config.yaml
model: "multi-label audio tagger"
depths: [3, 3, 3, 3]
stem: "single"
beta2: 0.99
shampoo_beta: 0.99
max_precond_dim: 512
merge_dims: true
batch_size: 64
warmup_steps: 440
adamw_weight_decay_other_params: 0.01
Rows from block 6, named by matrix and row number. Rows with one number belong to one channel. Each number is 200 + 30 x the weight over the matrix's rms, rounded and kept within 0 to 999. All counts start at 0.
# convs1: 3x3 conv, stride 2 (model.blocks.6.convs.1.weight, 104x104x3x3), inputs 0-12, a 3x3 kernel for each
# convs2: expand pointwise conv (model.blocks.6.convs.2.weight, 432x104x1x1, transposed), outputs 0-107
convs1.81,168,222,163,252,218,205,220,210,222,168,219,220,206,241,178,204,194,236,203,211,248,224,213,190,242,196,212,224,195,227,257,188,190,149,166,236,238,154,171,186,184,196,159,201,225,249,206,271,235,171,205,226,199,212,190,219,172,157,218,210,146,226,192,166,243,210,199,176,201,203,180,207,176,200,226,156,179,250,197,207,220,182,257,191,172,195,216,232,224,229,189,186,165,237,196,163,176,184,252,208,230,171,238,274,186,172,190,201,169,207,192,215,219,193,220,194,233
convs1.82,220,203,204,217,178,207,173,204,217,249,219,200,190,184,172,229,197,216,167,153,184,232,203,201,211,195,231,218,165,225,247,177,236,203,271,197,208,165,191,177,189,189,162,231,227,209,180,169,247,223,248,185,201,193,202,147,225,274,213,250,182,175,191,261,178,162,205,197,233,198,243,179,159,187,162,182,175,173,191,260,211,228,216,189,210,202,182,214,176,162,270,203,195,216,171,247,209,211,242,246,209,201,197,185,198,150,190,229,239,250,216,162,227,221,201,196,215
convs1.83,190,187,190,166,202,213,185,172,185,198,190,154,190,204,245,174,188,166,196,188,225,205,153,203,213,233,165,191,201,213,322,130,85,153,204,226,178,170,167,164,144,275,252,151,211,218,201,232,209,178,186,205,184,224,196,184,188,287,190,127,122,200,214,191,181,181,226,185,207,213,172,214,230,186,206,211,227,178,199,203,204,191,218,202,183,193,216,212,209,230,172,189,169,208,165,163,176,193,194,181,187,170,235,229,181,176,178,232,194,200,207,136,185,229,251,166,218
convs1.84,175,164,237,195,229,201,201,197,165,219,209,165,233,195,223,206,196,236,111,138,424,174,200,153,179,169,192,185,194,179,203,188,195,175,224,237,184,217,141,221,240,220,184,172,245,212,198,179,184,165,253,196,179,204,244,188,140,178,211,205,186,226,222,185,120,222,252,174,158,203,217,205,150,210,267,225,243,212,196,200,186,227,208,138,186,179,237,160,183,255,161,151,191,183,201,212,228,215,185,262,193,145,174,180,211,220,220,235,208,219,137,166,219,192,200,173,172
convs1.85,196,180,190,202,198,192,169,246,213,128,157,250,180,235,247,167,219,217,216,217,157,243,201,189,207,208,183,217,176,232,249,181,187,176,267,216,239,231,204,171,184,214,211,213,187,176,220,229,262,198,185,223,217,210,174,252,168,226,188,191,226,181,242,179,249,170,200,225,221,222,174,189,223,238,212,162,206,220,183,228,198,162,214,237,186,189,207,243,231,191,156,207,208,185,186,181,217,205,242,271,276,232,187,200,178,167,284,118,156,211,162,202,233,170,225,253,207
convs1.86,200,183,211,186,181,226,232,248,196,200,174,188,231,215,246,170,246,209,227,177,193,190,206,248,181,210,177,203,203,197,198,198,206,204,200,155,211,198,187,235,205,207,176,153,230,229,193,205,194,143,181,193,278,168,192,224,188,180,206,222,156,169,221,190,196,211,200,215,193,208,195,184,190,206,200,228,182,178,250,188,156,187,209,194,249,297,228,234,175,197,172,238,199,167,180,228,263,213,183,183,186,215,208,208,185,190,223,185,195,207,193,171,173,188,278,230,221
convs1.87,196,180,239,234,219,204,198,204,193,175,240,216,216,235,200,214,193,163,254,206,190,195,179,198,199,222,240,210,228,167,174,185,214,199,213,222,229,221,177,194,184,195,221,212,226,257,229,187,231,146,156,209,177,222,136,186,186,179,158,220,211,228,159,219,230,203,248,195,152,252,217,194,160,188,173,182,196,263,177,175,221,193,221,218,216,160,194,177,213,195,205,263,261,190,151,172,214,209,188,209,178,182,232,232,124,183,222,173,226,138,276,214,208,194,179,180,238
convs1.88,207,191,216,219,209,190,180,187,228,214,230,164,165,185,271,197,144,233,183,202,200,167,172,262,192,170,240,157,155,232,165,160,259,249,210,170,178,192,232,198,192,207,218,201,206,188,201,225,152,104,284,201,184,153,222,171,138,176,185,206,193,205,225,205,258,123,159,173,214,205,181,266,188,191,245,160,223,188,206,194,178,207,184,173,184,171,202,201,238,177,228,218,164,153,178,191,157,207,230,182,213,226,237,203,169,208,168,182,185,170,231,236,204,180,207,209,180
convs1.89,210,218,202,192,210,212,192,188,195,160,166,178,172,220,206,231,217,162,189,165,218,201,179,246,175,192,226,231,236,168,192,201,158,207,238,184,167,182,215,171,169,196,226,198,246,201,211,218,179,172,210,197,210,208,177,221,194,195,176,185,187,178,164,202,189,152,225,208,173,205,189,199,179,201,231,153,164,202,200,198,203,181,153,224,166,202,204,219,212,196,242,204,159,234,212,191,210,190,176,227,156,228,214,216,224,223,208,178,190,228,196,178,197,221,172,154,255
convs1.90,192,174,252,200,191,195,163,232,205,218,120,193,179,253,186,150,230,172,250,224,189,181,234,190,174,207,167,118,228,224,159,239,215,176,185,215,161,218,198,190,222,191,190,215,202,241,239,193,163,250,180,176,210,194,151,211,214,217,168,176,167,242,207,158,160,247,217,172,214,184,215,156,217,220,210,205,199,190,200,202,196,194,152,206,208,206,196,184,177,215,176,192,237,178,203,242,178,199,182,179,214,179,188,188,202,174,176,231,240,196,179,175,166,197,195,173,201
convs1.91,210,169,181,118,269,119,148,189,278,170,192,180,221,220,220,207,132,268,222,217,198,235,186,190,232,155,216,196,219,237,172,171,239,209,187,200,210,194,225,290,174,164,159,230,225,194,221,210,193,229,203,179,196,194,217,215,208,232,219,197,211,198,160,178,185,186,195,215,147,156,181,241,218,245,185,246,69,325,180,234,174,229,222,217,192,140,245,219,173,183,189,172,181,202,248,131,144,201,227,191,179,202,201,244,144,223,167,195,198,189,197,142,202,236,205,210,202
convs1.92,218,230,241,221,149,204,192,201,214,185,229,145,265,219,182,244,217,173,228,204,206,214,193,192,187,169,192,169,179,214,222,192,184,208,194,251,218,171,216,175,243,215,226,154,174,155,168,231,249,184,139,211,202,209,131,136,235,267,229,176,176,257,169,169,176,154,217,160,240,218,217,137,227,206,143,161,221,286,146,220,196,195,194,224,188,210,164,174,206,221,191,203,174,192,135,256,238,213,135,264,199,182,152,196,234,183,208,242,144,242,267,222,194,165,184,225,211
convs1.93,195,222,180,180,194,239,160,198,213,167,193,190,253,131,244,177,261,206,206,211,197,178,191,167,282,103,249,224,194,195,183,205,210,192,199,204,183,184,194,246,219,210,289,98,243,185,218,205,214,168,176,193,196,192,198,218,216,216,233,166,249,210,181,179,191,205,223,201,186,199,137,214,192,198,186,162,182,186,280,167,188,217,170,213,147,249,161,147,213,231,212,182,199,228,210,228,231,219,142,196,174,200,223,179,195,165,259,183,221,204,230,225,163,208,90,294,152
convs1.94,219,189,247,148,204,201,182,195,228,227,152,184,214,214,215,165,245,143,233,200,185,207,186,203,206,178,229,172,216,161,176,214,186,223,236,210,228,252,182,250,216,210,170,183,199,194,194,188,168,187,196,184,186,261,160,171,195,318,240,188,186,216,180,138,171,150,136,167,255,202,209,222,200,179,185,142,184,197,197,207,206,160,186,203,152,175,218,189,170,201,235,196,185,221,206,236,197,220,175,188,197,193,248,237,196,210,248,176,229,177,232,179,203,229,215,229,166
convs2.81,224,204,127,172,182,175,211,148,186,255,238,179,154,118,219,207,173,190,157,194,222,153,183,186,255,249,175,230,174,178,155,153,206,202,203,210,214,210,187,74,171,167,180,186,116,230,164,152,235,190,162,237,237,233,188,255,162,189,169,154,185,190,183,253,234,212,193,142,216,221,130,228,208,208,204,226,186,208,210,222,199,187,186,205,191,188,203,197,187,186,166,195,181,170,192,202,221,134,140,198,122,224,225,233,222,152,222,170
convs2.82,146,212,184,192,195,223,119,193,183,189,197,215,185,269,207,159,163,165,220,211,173,234,253,133,223,175,237,155,159,195,173,191,131,190,189,209,167,201,181,216,221,196,298,189,153,181,180,185,187,208,170,247,199,211,196,251,173,194,212,224,209,267,199,182,158,203,240,216,161,256,226,159,190,155,199,195,201,204,213,159,192,195,196,195,227,199,194,187,161,159,201,176,252,193,181,155,200,192,216,187,161,177,202,246,189,178,146,166
convs2.83,232,180,218,200,214,173,246,175,184,186,255,177,212,183,218,200,201,224,180,153,255,233,180,225,126,164,207,198,253,231,202,243,186,218,186,189,180,222,233,181,197,199,109,217,226,246,239,214,169,201,226,242,228,203,251,220,201,173,220,196,193,155,197,181,155,209,159,220,211,193,171,227,231,202,194,193,218,189,218,196,243,189,150,208,190,153,191,212,224,202,212,233,200,223,211,245,185,244,168,170,200,181,160,213,159,184,245,217
convs2.84,185,205,235,211,218,211,253,210,188,240,137,203,204,300,202,207,208,207,220,204,198,218,185,206,188,183,222,197,216,264,232,212,190,215,196,206,194,200,213,226,229,209,172,209,161,190,226,205,164,211,229,344,211,202,210,190,218,213,232,200,202,197,202,185,150,218,213,199,217,196,208,188,199,218,191,204,210,207,198,212,195,201,214,206,213,207,200,211,192,186,220,197,218,217,224,222,192,245,205,213,238,206,198,173,207,201,198,219
convs2.85,262,204,148,169,194,179,191,212,196,213,199,254,166,163,218,235,171,171,258,241,156,170,144,107,213,212,203,182,201,164,181,155,222,213,236,240,181,166,166,243,198,166,223,189,108,132,157,163,119,186,170,203,237,176,149,286,191,176,187,137,171,201,179,187,188,196,167,207,191,227,190,168,125,206,170,187,146,176,209,178,174,154,285,164,218,204,157,250,229,128,85,156,198,147,240,214,206,231,140,179,184,183,155,243,238,135,206,208
convs2.86,169,211,222,162,205,195,160,218,226,248,228,181,184,226,256,195,244,242,160,238,237,179,212,225,148,186,191,239,227,174,199,169,182,193,206,182,204,231,193,166,146,209,234,191,245,234,159,244,203,215,178,224,202,219,212,184,187,191,182,214,216,233,205,213,213,178,177,175,226,182,95,230,192,227,185,183,192,178,234,208,265,192,129,191,176,189,218,196,159,237,185,219,193,220,188,207,187,223,213,174,168,175,226,303,183,190,215,217
convs2.87,230,245,212,215,205,215,217,218,205,147,345,193,234,190,179,221,206,198,195,226,193,219,296,208,246,201,214,191,246,164,207,215,237,201,212,235,217,215,206,216,179,216,168,217,164,202,219,190,221,215,222,196,209,230,245,176,211,210,235,210,211,207,225,223,158,180,237,120,243,178,196,155,171,206,230,177,213,239,204,191,167,224,211,206,240,225,232,186,180,206,226,213,234,223,216,212,245,244,179,227,133,204,221,178,218,234,162,73
convs2.88,198,200,200,211,210,214,241,247,195,223,214,197,205,117,216,210,192,192,224,203,216,219,174,166,167,220,196,194,199,180,233,206,158,225,212,204,205,202,217,222,203,194,157,214,182,208,212,197,210,207,216,227,236,215,223,197,239,200,240,201,201,202,179,242,176,216,204,199,203,167,219,216,226,213,219,170,200,202,210,215,181,207,197,202,233,215,211,212,321,195,203,205,224,212,231,223,245,225,207,199,201,223,207,177,203,198,232,98
convs2.89,172,205,193,205,168,189,151,191,190,117,305,171,203,201,210,236,184,237,187,223,222,185,170,215,235,210,218,194,220,232,191,225,334,193,225,322,185,220,214,156,138,211,239,218,250,223,203,223,221,202,214,190,218,204,233,212,202,189,169,221,228,190,242,182,251,230,222,143,250,198,202,206,228,208,216,232,181,198,212,208,178,195,167,202,195,229,201,218,260,233,160,247,199,198,215,201,183,217,199,185,95,197,244,168,188,227,196,213
convs2.90,195,230,205,227,215,228,207,219,219,163,195,235,214,178,239,213,216,241,220,215,243,233,237,224,181,248,211,212,210,189,207,206,209,222,229,212,242,222,237,239,237,210,163,200,193,243,209,220,229,204,218,207,227,225,212,199,236,215,200,203,216,230,197,212,205,203,221,194,236,160,224,235,237,209,257,166,194,231,218,225,206,229,209,219,204,214,245,209,363,212,225,212,198,209,206,209,248,217,223,223,197,218,240,243,216,208,187,194
convs2.91,183,179,217,192,213,181,229,225,181,247,177,208,183,185,161,196,195,196,192,218,201,171,206,202,290,152,170,175,169,200,197,179,161,174,183,167,193,156,201,230,214,194,138,165,221,190,203,187,194,169,204,261,154,166,164,74,201,155,176,181,204,149,202,184,144,181,143,306,223,244,201,156,181,197,189,231,206,180,198,151,210,145,256,165,180,151,195,166,185,207,208,196,180,192,191,218,175,215,176,194,145,166,244,123,148,200,243,264
convs2.92,220,189,150,151,177,192,184,172,209,160,252,216,170,203,174,191,165,197,139,146,191,168,116,190,144,182,197,178,193,270,186,163,318,207,228,160,197,169,173,219,197,189,182,161,211,182,169,191,186,143,199,177,173,197,189,177,202,186,190,198,204,171,160,199,225,169,141,237,206,179,156,202,180,172,182,138,181,191,146,162,197,206,207,195,190,184,212,214,234,184,169,182,144,195,198,182,190,181,151,185,270,199,140,197,201,192,212,255
convs2.93,193,203,216,226,224,205,217,226,209,222,164,190,212,214,245,226,233,225,223,166,225,217,223,196,198,211,203,235,225,188,200,194,250,221,222,200,209,217,213,192,195,218,250,234,173,215,203,204,239,215,208,226,228,208,216,182,203,208,213,209,205,220,219,212,222,221,202,143,216,202,224,207,199,230,208,169,199,197,239,227,216,205,194,188,208,202,198,219,160,210,190,233,207,211,222,231,188,193,224,213,115,208,216,179,209,194,191,224
convs2.94,204,229,163,170,171,187,253,190,198,130,183,208,192,262,213,219,175,194,179,283,200,204,151,145,235,215,209,186,203,325,167,198,174,210,213,244,181,222,205,204,210,185,245,196,161,234,173,226,293,177,206,167,235,226,211,182,227,178,208,193,203,214,184,221,218,214,216,160,216,118,194,205,227,201,234,167,199,191,190,193,204,192,268,205,193,228,220,208,230,182,168,204,192,201,226,181,194,226,221,195,177,203,193,153,197,185,244,302